Weights of a small contrastive image-text model.
Model: 8.57M parameters, encoder activation relu, text encoder layers 8, text encoder activation gelu_tanh.
Training: muon at rate 0.0066, batches of 128.
Data: trained on views of escape-time and Newton fractals, 145000 training examples.
Rows from block 4 of the text encoder of a small contrastive image-text model, named by matrix and row number. Rows with one number belong to one neuron. Each number is 128 + 24 x the weight over its row's rms, rounded and kept within 0 to 255. All counts start at 0. Numbers have three digits each. After the name is the row's rms in percent of the matrix's.
After each neuron's rows are labels from the 100 texts, of 14976, where the neuron reaches its highest value: "fires on" is the input token at the peak. Only what is clearly more common there than usual is listed. The data: views of escape-time and Newton fractals.
# fc1: MLP up (text_encoder.blocks.4.mlp.fc1.weight, 1152x192), inputs 128-191
# fc2: MLP down (text_encoder.blocks.4.mlp.fc2.weight, 192x1152, transposed), outputs 128-191

fc1.359 132:155143102104116145154121106111095133117134118149119115097118116122113163085180109189143130147117165114119157153122155179125125123089141100136114134152097115097108131181142152145182132124143145
fc2.359 174:104140140152124121105171164152107156133169129121126096096078131133132106126135147089153122121158106151120139127134149099129126127148080141143106082134164154148100136134097147099111132093091119
fires on: "warm"

fc1.566 073:120140101136101155126145158183157153172123145107150134118120131119097151131086105079120098127096149127147135186151110124126100136144159146158101154129111139136109161142147119165153153114128126
fc2.566 035:128106143105144108075118094108050172122135109151083093135115117146128133103118127175118074125146120167132135130140104141091187118107130119095133150163140131135105086148143125093103118151134097
fires on: "mandelbrot"

fc1.556 185:122138149151122093132135149145112142099131114149117109140120086135134109107136060129093115164162132125181112145105136129123137161114132151115081127141146145135147117109085078170111118139125160
fc2.556 171:141092103117144101137123140095146147152124115150130155162113129146129088105157120081178142111115131123106117202170083172139102145110146115130131095163117162132137141146112149122131116151145114
fires on: "ship"

fc1.681 090:105154121124155126115130132117127164130157128129146111143127134120115145093121165132139125101151101157108107115103154135113165126157141119074149146088141147153144156111166082104113142097117126
fc2.681 070:150140098135073149135142103086097068129118095126173161110126099156095127116139141102127141178128121097158125132113127155132110116121116138185136139156095116118124118127112183200169122128180139
fires on: "tricorn"

fc1.510 086:199109121111161100094135094150130119140139149139116144106135111130124134116145109138136127123162117120113139135162126118102092112148120171127108132139115117133122098114105104125100142116140092
fc2.510 057:092105165125160124096151102101109130155163098123168133105134124121132136158124143133134132091141130138127098135118149118164092118125127152116127119136128155137113124132124107118099156116132087
fires on: "exponential"

fc1.32 299:121156110147155116134126127119112122110142123094132115149151153128146117124193111095091156187090153121090106157132105112102134087148090129166144088104102169124121148105117115148143163107109172
fc2.32 438:167127128156129126076114123155129106135116149152136112115106125116174160106162063135072087137147114159136101106072152144149139122173107132120116173129140114152166116076122098085137146154091149
fires on: "burning"

fc1.561 186:129130106120173117093095139104176120142102117149127135106139114140137107184129155129075126121090139081111132107073123130126154143145151099097152115116141185135114172130133113178165120110136105
fc2.561 197:130127123119170122151132128112160144118126124136141102091117168136103122105124085108148134095083132166143151158161133127140148149155109128091138097121164177097070119125140122107121105132113134
fires on: "cool"

fc1.343 092:110147099118100167150201115125127108136166168090107123161159144130116096139167139123134157124095120119087164140118096147140128152128124116140106129130090179109120119147158112149138116107151111
fc2.343 079:120117146149173126136107141106097156133166090114128090106098108148147126104135135142135057122120101124167093137113140175113089125120171140114127151109093107130129125120095090122096119136149117
fires on: "tricorn"

fc1.758 163:159121109143145087082166124139161130106111117146155093155124125112100168146115141071146182122116162142086138116168122110103111116102121167165113162113126130165107132132112096161125145125131161
fc2.758 176:160090142100149131150160168108111126090119123150124160131142099173110100086109148092156124091109108115158144132161113165120124139151119130200115098130112090147147166124175181126144142137145118
fires on: "basins"

fc1.222 182:118149122126121144103177110148135191121175115109129117168100108094130147096113139102095160116144105102122111121111139160103136141111183132159119140122088079132119129154115112104115141121113142
fc2.222 299:156100134118110129165141087094104099138129152132145116147114134121161167115176097181177112152137097161123154104115125173173132102148105145127107139128086126110156117137142177142113103185117161
fires on: "dark"

fc1.534 088:115139139131119137145150126103116143110174140094128177156135129167117132114127089086099105138104144153096127154150123113142114108121158127132134119105147142148087146144162074125164104131161138
fc2.534 088:094076119138133162124101128103095123150092135124115155122139182147133123098137135164138138157150141207104136136104120161135123112111126123102141102156152149111094088115092121133110090130138130
fires on: "<end>"

fc1.424 053:121146119086142105147129128135134131130154151135119078149157127142118070162129179148178143117136117136099109129164125164166129171120148178112133128107121138146120146149138150139105127072129109
fc2.424 047:086113139177092157088126098116153085136135158146127190106119153113131114110154128138131109103131138142125162118102133101164126095113123130139086162121081131108121100122164131119116150136093113
fires on: "set"

fc1.199 077:090138097102103159171134131114137099141116122120087145133153105145139142202141149118143155109150130168109143103100132090168135138123126132150148190142086113136148120128130144141157113137125141
fc2.199 053:153132135116180149081112122146123147104138155093124133133122145139143097103119133167106095155123135116161111149183131159072098078122171138100096067107104120122149145166116131111079148115125119
fires on: "cubic"

fc1.250 063:152119123117123134111107106089117111138113123153115055127124136154162135136148173183131147147183114099159115093104111143121169157141107124128118110121118192105134098164126124120147085123113123
fc2.250 059:175152122098137075125137130114161138110142106128141127140127115171161095147097115103106152116138141109128089082112102098159163138132157104099137077088109132164139155154149125131139143134107145
fires on: "basins"

fc1.396 179:085136066152107122156116123133108099148118117081124176122156099143196156120140111180124124138126145151138133146125119131145134109131116096103138145069073106096154118153142151157147065152133152
fc2.396 169:124135094103128099131141145137135130148163122162133107135154157147111081138135124141116141097124144081148110159124125137084210174127164094157141101150123143121141138171100114098139115076141119
fires on: "of"

fc1.709 068:122131105095131140114144155126119094179126151096105147148147131162135120111100148113171130129114108139124101163117151127123166166140108123123186084105117096108126147207166136117114097105091109
fc2.709 060:090155164130137126122128111137118132120130131136157109089157152099149136134124152119108139123113174120127115121182130147093115100126107156119139150153098108123147107099156131160082149126150111
fires on: "of"

fc1.398 143:109137105179116146123109168126091121120107129097106148117104143092127119132127081138109068160129112150144143150127117122155120114091127127102135133107146111105124108114090135137112157117133113
fc2.398 100:098083118096162108147121087076140111149114125164177138168134122193090090133135157099184150103114145083163109153116124148125136113144134114142120091170095137114114133144133158152174134105135116
fires on: "exponential"

fc1.524 060:130150150096156151159108138147142143148099106087101124154156105125122103155139112097073118136139087126114160169120124104155176162133156123110134087122151097116158138113155114098153134135163113
fc2.524 032:107123153115088118131166116127111147166207110156177146123110116106119150128095164135133092151131127129142107095125147167140092130088084142128135181149107164113125150176099162140132091152140117
fires on: "set"

fc1.480 056:099141139100134171178146110130146118143148121118144099159120098121130093127135120139133129157141146121152120142129132139118168144154155108070125141108099147107147184148169099078172115158160163
fc2.480 027:125089106156131120067101164158109125135111139125129124124123152128109151119116114130115134103131109138077111083159118160136093165090133153121146105176190127115079116144122111111163126116112124
fires on: "<end>"

fc1.339 077:134112138136157106091153134133121164148070107113117141109128108151125139112144137123140125164112144156097147125167133111114082131099087124134140113168169122120103128139152146106142125141120128
fc2.339 064:128118150114135152143166078160125130104125069112123092110138157133148091145161094123169158118087145147126150136126139128142143121162123110097122092114132148147133131141143109139140153142111126
fires on: "newton"

fc1.438 149:124161135135127124105107093124111134113140126113109115107108090120100188115165090209113113165108148110105126128132144163101148129102134119153103140135088112122126133167118139113167119134173140
fc2.438 189:135139145134128084106178168140135180124130128121112111096107134124139105139134131077142139119171098145119128108133150120134122130124095146165114079129133144161111147126103168080114139115094102
fires on: "warm"

fc1.654 142:144120144081147095131156124112135121131190141086128132152143121132117108143144099078141149123101137199096130145145133116133109119142160109125135087105095185121108122162099109155167120089099118
fc2.654 160:131101101139138163140137096100073122172124126133145158106156120171140140054124133189137092141126166153122113100158123140152161091121129127118160116160151108094125127144164155135161090127138113
fires on: "julia"

fc1.6 066:174119127154163122097136136148121140149151107115113147092143129149137128095114149134138119125152139144109138132152138123085110118108126169121142137113144146146122137121131092123097143099115097
fc2.6 043:113069108163160097065142102138154086130111148109140131100119112117141115132137113105148158108129134148118111105153178146154092138145166129057118119116151123152127102101104133121096170156133110
fires on: "pastel"

fc1.204 168:135120130116119111050117157126124117114099124180108159115142082115110167120175138153133128109147174140143132173135144158106087131086122143160106137163099126143117105130096107141113133116124114
fc2.204 232:116153128146093119149161165157141138116185136133139138089099147149111136123098143096122126131141093116117116107167137138108133157152120155172117097149156116152121159151162120077132139100127126
fires on: "newton"

fc1.536 054:099102117143132149080134160156135130122095151154150090125120141146127143106157116146141104164124144107120120157117074088131150133151132155141146132130122101155170143159118078121074104115100138
fc2.536 069:079087123102102122158116132103118126117126115128108114133098145102121085134136114104154176130153127130126158157166121141100102140120142150127112090151114155113110162134130122121104148115132150
fires on: "ship"

fc1.714 053:115113103134130132110125136137113093135139167146155134116125049167107175096134136112134130207149123186142110140094126121100135106169094092131112109114095134121181118155128166136125128139123138
fc2.714 062:086150164127111113157149139126155110169146135079145149110124100129114124117079156088137225151130136125107088175159128097103162128132124139128141151152105169134120158126107145142152136128171125
fires on: "mandelbrot"

fc1.467 121:121111107105131124111130138145129137185119163127095162140133143097113139140145153161124156128153108107069143144106126160091148155147107105142156078137086103110155140131161152128140091138126120
fc2.467 127:056139138135129142131132090159131142132131123125147108073119118132177160122132115140103142148140138107175107089131178081148163110164118081142116159137122111137132132073176130182080134135123119
fires on: "of"

fc1.370 066:135115114131145078104148120124121133146121142097153181116132158141118075157105163114163158133109136101108147129172162111086107158142144113188119090078170070115105139157118162161113121139141108
fc2.370 049:132103170128110138145079157169124117129142129138112079060113106149159132121132110120110093097141127183184122115101144136159101133150123140101118121157146139182147105077089100090119129120147129
fires on: "ship"

fc1.66 066:114114122121156115095144114104071169139147108120085125119161138142160128124144137155095147118136127157068150143096150120118104103136174162107124098092178152149129146151106097101081126118126121
fc2.66 053:149099128159154120081146145162137114091093165141166123136145146148167096087125145126144162135169138147134065132155111144102096131166106143083137134117127125154142113110137144146081120161078120
fires on: "exponential"

fc1.176 109:082105134155129139073144153093152158135122112160095118158137136131117125072123114131121128125146152145114110134154135125177130142077131129180137126162135115133169133108124137165123123129120141
fc2.176 103:127120152100103137139099087135102098180145169121138168104142129140128151153154153147109122101163125142072104122106096140149096115109144171104150141138130112101150138154137102148124082137129126
fires on: "colours"

fc1.173 088:163179150139168153120118096118143122116118088119126153085151134165125115106130170135118135066156085095117133108147171150087114132154122126098139091104126130147175160131185130125108094129112153
fc2.173 109:119137122130153087119133117166110152174098124118125154090090106114134146103150084084094130178135111127112115100152098115116139104121165128171147110129155115102133101099108135141146116128106118
fires on: "pastel"

fc1.682 061:156181126128136210147112113129170143151112137113142106097105128168097157099109113087096141179148113144090125160125132114125115097107138125130149147156094106140129124144108147122138140124167140
fc2.682 050:138141091120105114124140147145104115156113128120123189136173146122127075147120153163170150132102122108154062182145139147130168127137185116170135101131103182134112142120139194152134142091111109
fires on: "cubic"

fc1.92 053:131146107092133154161131119112101188100095134109070134146150143096113121156131135121106096095120122089121178137094137134132159152146120098137153128107150113111147127144138094129151095131124117
fc2.92 023:165151130143137126088149114138149084161135114118166143081107136135140112109102145137154146163142111154122084143166160156105142148104145162096144130154088168141137133097139158128122128112138131
fires on: "tricorn"

fc1.271 142:114074098154121099125155140152165168110145128169117092148122153133143170141144122143116175120092077125138144140121140101116101179194120144109143140099178130141117096137098121150142130118116102
fc2.271 142:134066153128155129149107098108158125127139108124101190128122136131147128105098108131103110134153163150104133136120089151133135092129120137138129104120140123167153190091159081109110163106138114
fires on: "grey"

fc1.575 141:124132143146138112107139126168119140120072111134139125099116103153131134102175136137145130152107154141090149107165155116140106130095100108123134115159169125110114148160142155132158109149131110
fc2.575 141:132105147073159145145161071155133127103124071139112115118147147139151102152163079134177172119094155155122137124131110140132155122129115117095131092117128143115139135134162111165146136118116113
fires on: "newton"

fc1.140 071:173154107136122120093101155130111087147103135119122108150111132139128141126136104144144121090139110108040131131157132153126125161132117117134152129161105123101083169159150127114137144112116124
fc2.140 029:114086158065118132145130113116156155134175128154139111078172107129101085155116159091114116162149142168162135130142098129111100117150138142127135119135140145147148109111108110143131131116123138
fires on: "mandelbrot"

fc1.649 120:073121109127116122135095171120080105124124127149096135107096143144168202104143124173088088146146076119170153162071164126146145170152136118102116110118135115141131098092138125129155120143143143
fc2.649 109:158128118107138115143162076106167155119091120090152100137188165131091091132095124094144184134110192146131117141145121129128141145116138131128180074126166143139134115153102126171171129110131138
fires on: "dark"

fc1.502 122:154147156173086116158112142137141156152119104144129102105117108114120152151118176124108130153100114133177163109087165117106096141150097141112126146133124106124112104114090159125149158158131117
fc2.502 097:138127123142138137148116123120179143139129145128128136122114106141089103131094108117128131165069118100175127151103113122155156163164122136115139110117113149165098163105132140113144160150109120
fires on: "newton"

fc1.319 133:103187100149099136087159106147153109153128129129103143155097111098077131126091152117138143113114121117112161169147151081116147121114147143153102146107076113134129153126115146109137136120188139
fc2.319 133:133157116157136135102118134126103126127148135136123159097129114169167124140110115152114135133127104114126082115127142074117149129161127111128094160127059129108090125118157173107154138134156103
fires on: "cubic"

fc1.315 126:167145182100140089130149115133111131102169119105131118148158136123138125149140119090143137098117125157113116151144133132136134131137153121117121109091111179103088123150131118155164108089124116
fc2.315 173:132095098145110149141131111107094128165137125142141143110157134167127123049121112207148116150134163151110122104165127140151172104121134139115177113158140107121126133135150128141173091117142135
fires on: "warm"

fc1.737 125:124145173155098145118162104137130130143131120149169108112131097156124154128159129093154078127131154126168143130105128086149133091103114146160119134156132177131141139135097104141115098130071106
fc2.737 089:141117149122129175111107126151155090098140143129142095153081137111163096124118127124163100146140129137144094123100113140123166178146069129089121161123118184114112123109103168106111142152105112
fires on: "roots"

fc1.650 071:182105106118102129115119111149175133157094165096108132129153123153137109109163106169115158114152167134116105109137137099137150149131159090157129126131104135107088117095116152138130126110143117
fc2.650 030:124127166146166112129156153099107123151150075127128120093115134115101116105078126095127110157114145178132144103150111139100091123087099135132144131134138111123109167145137125154095164130111137
fires on: ","

fc1.694 083:104128122140089116122136136123132077157152153122097059117118123139141141138157147114134114123069155172142148135135184137143078136125102106176122107141158144135141139158080132171127083150114132
fc2.694 075:088147139132093153083152145109156139145154159123131164140082096070097166122087129119121141145072064149155096136155096125114129117088102153101169137142104119099102084116112144121095152101120131
fires on: "colours"

fc1.760 101:169097125108114130105132099144140137149095140123162116145160148129110079120119107133093126109170176096090140164124130135140103166103131124154127147166057112115110074147095120141114125086115104
fc2.760 053:131129145113155114132117134099077132136142120090083136080137118164091132119093153113124126139128105169159124101130134090124100118097127121149139118158141164108090183096165126183133158137086133
fires on: "roots"

fc1.427 140:130116134111101136153116125126121133123143134167133187075149135077104166139166101142114160096114138136111132106141135130140135122077148111147134127143107128120133141164120117179161118099159124
fc2.427 124:142130145155113095123158165125126166102129162150122096127108103135126151146093156090129174087134084131076140129136177110113104144111162073114129124134131095157101154128125159127155118093125140
fires on: ","

fc1.523 064:073116106152151131131097166145147132100119144154142123148129130167114115127145112134134123181118128082109116134125073098103126132134126169128144126136104118162153116184119097099085139143081125
fc2.523 094:107092110114105134152104136112156122100130131115133113148117148108103088129154137096167149149142140134147137155160099146092128144108136153121109105166132170113136163140123114114072142132126149
fires on: "colours"

fc1.365 071:137097119124118125095080138171134124121110176145167118134135136149155186152202115142103111111169101150112100163078139139157121149138118126128153108122163106124113102148100126150110118123094143
fc2.365 071:153126146110108096184110142138162167147120089098141126131171154126135113134111096118138140115149183150141119112119127121100132149104108147114158104149162122150166127144090106154138121099115144
fires on: "cubic"

fc1.123 089:182112141128156106092133104155108111156126118144124141098149102131134129123131127134137128114163114124108133136170128122124097113153137171114119124125124115140124112113119102116090155104160093
fc2.123 055:114093155114147138093126091119109133146136109131162142097142099103137148145124131140138144102172130132131109132127123119131091104102127154084121128133123154141112104144135110130087155117143071
fires on: "exponential"

fc1.501 101:155125148144148119109131120157131177143124144123167125087140132158143115116169147133164135168129135126147127075140156107153137165120115100184149123180151158117150103127104131158139099123100105
fc2.501 076:140130145113133138109125089138118144097135076139124079143140169136142115143162126172129099111077144161095144140107108148097151082116087133075107114118124142131143126149157128127139135129100117
fires on: "basins"

fc1.657 054:084098127124120118134080177166104150129115118135099150130120133123128148140151100150105118137160110101124148150074108101145125157112143130113115152130129103150143139178123114109073110132121133
fc2.657 061:098100141098106128155133135135139113105158124119143091137119147114120089123134106090176129116152150139159129144148119110112131162102148154143121118159093133111126173129137132150080132101118127
fires on: "ship"

fc1.279 079:115132086132135086068139139156161107106127126144140108119127117118115116103136113109160173116136127088077155144153124103131167150074145139109133154121120107134128160170122131129138136093113174
fc2.279 055:160128134091126176124153144073139127099118122131099164104148123126141125143107132134077131113094105110165131148154084124116119139127114122180100108145130140102116098101139151095145161146142087
fires on: "<end>"

fc1.320 086:119128156152129170140116142102110142136101117154098141106153136165189128102115127122111069133138121134136113162082147136109130097124100166114140120135112130152122156139134099100123084165144135
fc2.320 096:124152152143075076178146140147159115115147131168163119125130135091088164153129138106128116114106135123117145127157135140167125133133151128172121151182093110119150166164165110182165123134164112
fires on: "julia"

fc1.338 099:141137160108134085127133173076129153100153151114115182144157128136107143119149149084126134138130144127109104098138087114171141113133135110173134113140100148160115131123167072128144110112149089
fc2.338 136:114096146146125159140098099092103118118096121130102119120134172130142127105134132179116138162157130185120147113096112147140147068121140150124135134131134152115101101138082125121128117129147137
fires on: "basins"

fc1.569 092:134127131106125135144128153165130111149156154157137154147122114136051154134099143148140108161106107119107121162109055115120166166143147106128133103132153094118133151159122128138167134097086121
fc2.569 068:151105117145135128148096131078115118114088104127150101130132130158161096119123140105173140091148173130126126171127136130128112091106113089096111153138123162129138134111121152142106132177154131
fires on: "roots"

fc1.188 156:146136122101134107098134106119146139155091124139164130070121155145144130086116101146140118130174123156135122164146143165129144114086121097147127137124121150154100137165085144119084109132109134
fc2.188 216:118152104061142137098126150117127124149134094106114147142160122098108141123119107155109175128137134102172088174135109151153137098128153125162120148139131176120085122139122120100157155115148149
fires on: "<end>"; "colours"

fc1.18 053:070130158113138125152134099132157154147122118120137145096145096116122136115204132127119137147140161138154127128150124126140145156139142076108121129092145165113149171069109120103103129143193159
fc2.18 031:187125147148140138081144124112131094110108135155162118146117147133127101109077137079127107132057131087149097115129133133085122125128133145133109111159117103132091103174124138132123133117100121
fires on: "exponential"; "sine"

fc1.142 070:129123102146128175146148165119106117149127169130126134163114183135094085127076149119136143122100143111131101192170119110093188134127176132127140132128110154110086121102167132131137130104121095
fc2.142 055:125136174139143126087120120112134114146134069139121143059150081156164178124153106126126068148167110150151113113103141113147146135122077148143147167104149117124123127113090136108168108143124126
fires on: "burning"

fc1.153 099:162129135082130105142141127137121121122160119106114106170144146151150132137120126099145133085117137185113116152141128134131132098138133132115134122084113185115093115153115091176154101080082128
fc2.153 107:121112121157121151153141095097084131157136127129144163101172144154126121059151117195141108152124157155108107108147124145134160086116137150101150121163139109118122127132142148122174111140154130
fires on: "warm"

fc1.402 195:136127170117123122101151159129110171104130113156118160128092133124110131127163131116083171111163145176145112158119162140114108154107125123119132125176161131120131139099105122105128125125136080
fc2.402 153:126138118179102141130090100131123106116145142099147113127122119137132134127126150136091140164119148124124121038143110118040127126160169136064110138109120093185123126151143078098115145146140136
fires on: "basins"

fc1.429 075:078156098093107130122137186124099126149133124098095176114139124129128143129119101156126100146146081164125129135073145122108152147153083103091194127094086108096146146143164145080158100132122138
fc2.429 073:032146151136123139129129112142121121124143139122128101103132164114137128135109160087145133098129170135141118119173145115119121098120135120138131134126107115127130137087173123167099176120116117
fires on: "of"

fc1.481 076:143113148119139133114095123078089132129132131127103095147140149124139118109165136157150141138161114138088055099103099122121151134123128092086149100147120190099126114174119094121153092111141119
fc2.481 090:167163157090115071118137149110154132110156118140136130136114126164152113151118130094118152106140139113123080058128083115153142119109140083118118084097114147144132155168157118138135133139134123
fires on: "<end>"

fc1.291 128:099119136142131146136145097111125134094147132147139141128130123146147139152143134108163149128128153092161102172164137124101167131130167159100134109087144147165155139101086097141123142124171074
fc2.291 125:165119123109114131139131095111163111155142118083098183142136153186150120108141116158147121147128104173136117154145085149135171114153144124106111097078112189120098130162146133094137109158116114
fires on: "newton"

fc1.564 113:100128132106104124122123133147104102190161181105101123114129128120129159119136133163107132130114087160133110138156113119129142164100102111122180140119121066103116125177139133125136126122135139
fc2.564 121:080156157138169098126129090125111140141141112121149102114155132130140135144125141097139131114124190109137115129159157112121112091130116154147138146159120106109162110070154121156126131122127131
fires on: "of"

fc1.670 042:152166127124159133161121108113134127111121115091113136148140130138111095150102155140137114122110123093116170106107110155123089168116133122132168093116161128108152172160110115130122103147096112
fc2.670 022:120101116128120126123161150148135151153133115123140121109124111129152135107115094123130158129132139144159086122164132104134163118126123116107118162168120132168141094093129145130125130115138118
fires on: "colours"

fc1.35 056:108140097138147134152065085128163135136131161112118185154119079159119105152110148161107137146140091091081139120143111086106140178123125127088121100133118089137143168139131146101131105123138101
fc2.35 030:144142165107119138156138136165102141116121156114156101115136126133180119099143078120083114154147143132177098135109154140167168147130148132129134180157125197157136097116113107151119157138143129
fires on: "exponential"

fc1.435 055:128111147097099111168148120148183138126140144142116122172113116119079132155131093142116156160150080091118134130113117118132084175145125154165150100173185137118099121117073057109125138143138141
fc2.435 043:102142107146089125144096132173077107120103126131133117101111153125140145165132166191140110131085141095142144132113126147117144117118104076107137134133123103134095118150127166159124150136106114
fires on: "grey"

fc1.660 087:134135112112088169146110119103077156118144132091162135117125143088121082169136108130071067114147125115128150146116165141163114138090135135103109130141116130091096070142094128134111157120176087
fc2.660 041:128129142124130119086127112155147120128095127126116147101177087129138150115111082113132207105083129149138134129155091103127168120139127094154161093080130137148117185108112103111129110089089136
fires on: "colours"

fc1.215 051:119159128140160144123106107105129158109148117095111103133166121137157124173125182113134127105098129064126130105144138131103130139158098123125136131097136058126140173140136129112128114150140120
fc2.215 026:133133122116090124135141137181166099129100150141167178131129128139150117088124090129107136144148115185129129117108142117143146152110133115111108141129141205169139092116101115094126140110112164
fires on: "cool"

fc1.61 035:141136110100148166129109107136118127165110128091081124153168115096137096141137135132086136128113132146132202147102147135171125178074116164150127099138161108084160091123117107123121110112118126
fc2.61 023:113138178118130115182143150107150137124177137149153135119097095155176143138131079127125135133155099122141078090115109126132115115155111118086126145126060113169126156152120139174100113140152113
fires on: "mandelbrot"

fc1.12 125:108149134140126094073136138148141139122137136127138103160083109113153146132122107125109147158103142129081121081111129100109154128140143109155118154118144089174152110114115128111145153106110158
fc2.12 154:138148133108114137137131080122112106140140135088137141165149144129085115141094181114106170159074124130111126133142089140130102116079094145127143104170106147078096130161137149198157122109150107
fires on: "burning"

fc1.509 071:115136072102117107154134147119117072153119154179128137156080117134117147129136104127147106162141123106090144157094165149156105114180134147145096130170112157145098083106098144159136140128141132
fc2.509 044:109167145093131131121119126129110156100134092102124119064187099160165115116142069154120122147122137177127131129128110131146119149139138145118151143103129144112112172122123137120172104129143147
fires on: "cool"

fc1.725 097:093141125163061131168115131126119137137138137126111142145117128105122134149193109114112185180132107105136117127135099140188142156127177111164101131139087165090109102102095124176142144144174124
fc2.725 045:136102127104183117084130130194127122129110118115127128122106084138109135094065155114151070109153135192171124111110133090092141105110116190067138141084190137162103152122141130118103128152083137
fires on: "cubic"

fc1.270 107:143102123111157096097129115144108107141102116120115121112128143161143165099138151161131162119123116116090170105151160123108091158163174154136105116127145089151096092087116114148078149131134134
fc2.270 070:151108111130130123119152105121117148122087132149118140118139148160138120137103135138146194116161116133112134128142154120131096134151165144123101135110109137181096071088118106130090155149141110
fires on: "pastel"; "exponential"

fc1.423 098:105159121103116109151142163139092128139120138149126154114124113124170138133159147127123142100138092125122114112115155135155127107117117153149091145103123123126109131121154082158132106138106162
fc2.423 055:151117096127127126099132121157106108096111127132136081158129133159100162106115138146123123138111157073148142138123078139085082122163087153116164143124161120145133094137144138102127110167147076
fires on: "basins"

fc1.442 088:128097105119130119119133114158186160107123118116115145175102153083096162142133106119119094151111118138123164117139117133115089185139118126177133114129161125170140160114130139100142143095138084
fc2.442 088:126066140165120129137150120163114145063107127139123102146103164093153156153148114106147123112125132093161144125114152143081093121145101141088135146123172106156128105105093148149153132131126057
fires on: "grey"

fc1.436 108:114111147135118132147110172099109130078142111130131102132137104168182114133149090144115140146152123133179117146134148138117093118123139154124117134133082166136155129105096099146112106141090145
fc2.436 093:148102108122133112146101148095159148132131121125131128164117135160109098140157103112156144133123147121153097194176086150110122139097153109127127079169150176117144146160099123106096104152151130
fires on: "ship"

fc1.275 086:157121106173132112107111120115128112093105155145141145103137151130147130148140117147118118117139169128133126106119163086128117136147168098117103170107105149130108074067134130170083163128155121
fc2.275 044:139073138110103140154156146119103161150115109158092104111096112130119121123147133121145134109131093154112118129142106147099112147096092186174144129147109122152116128171117139108133091144132140
fires on: "exponential"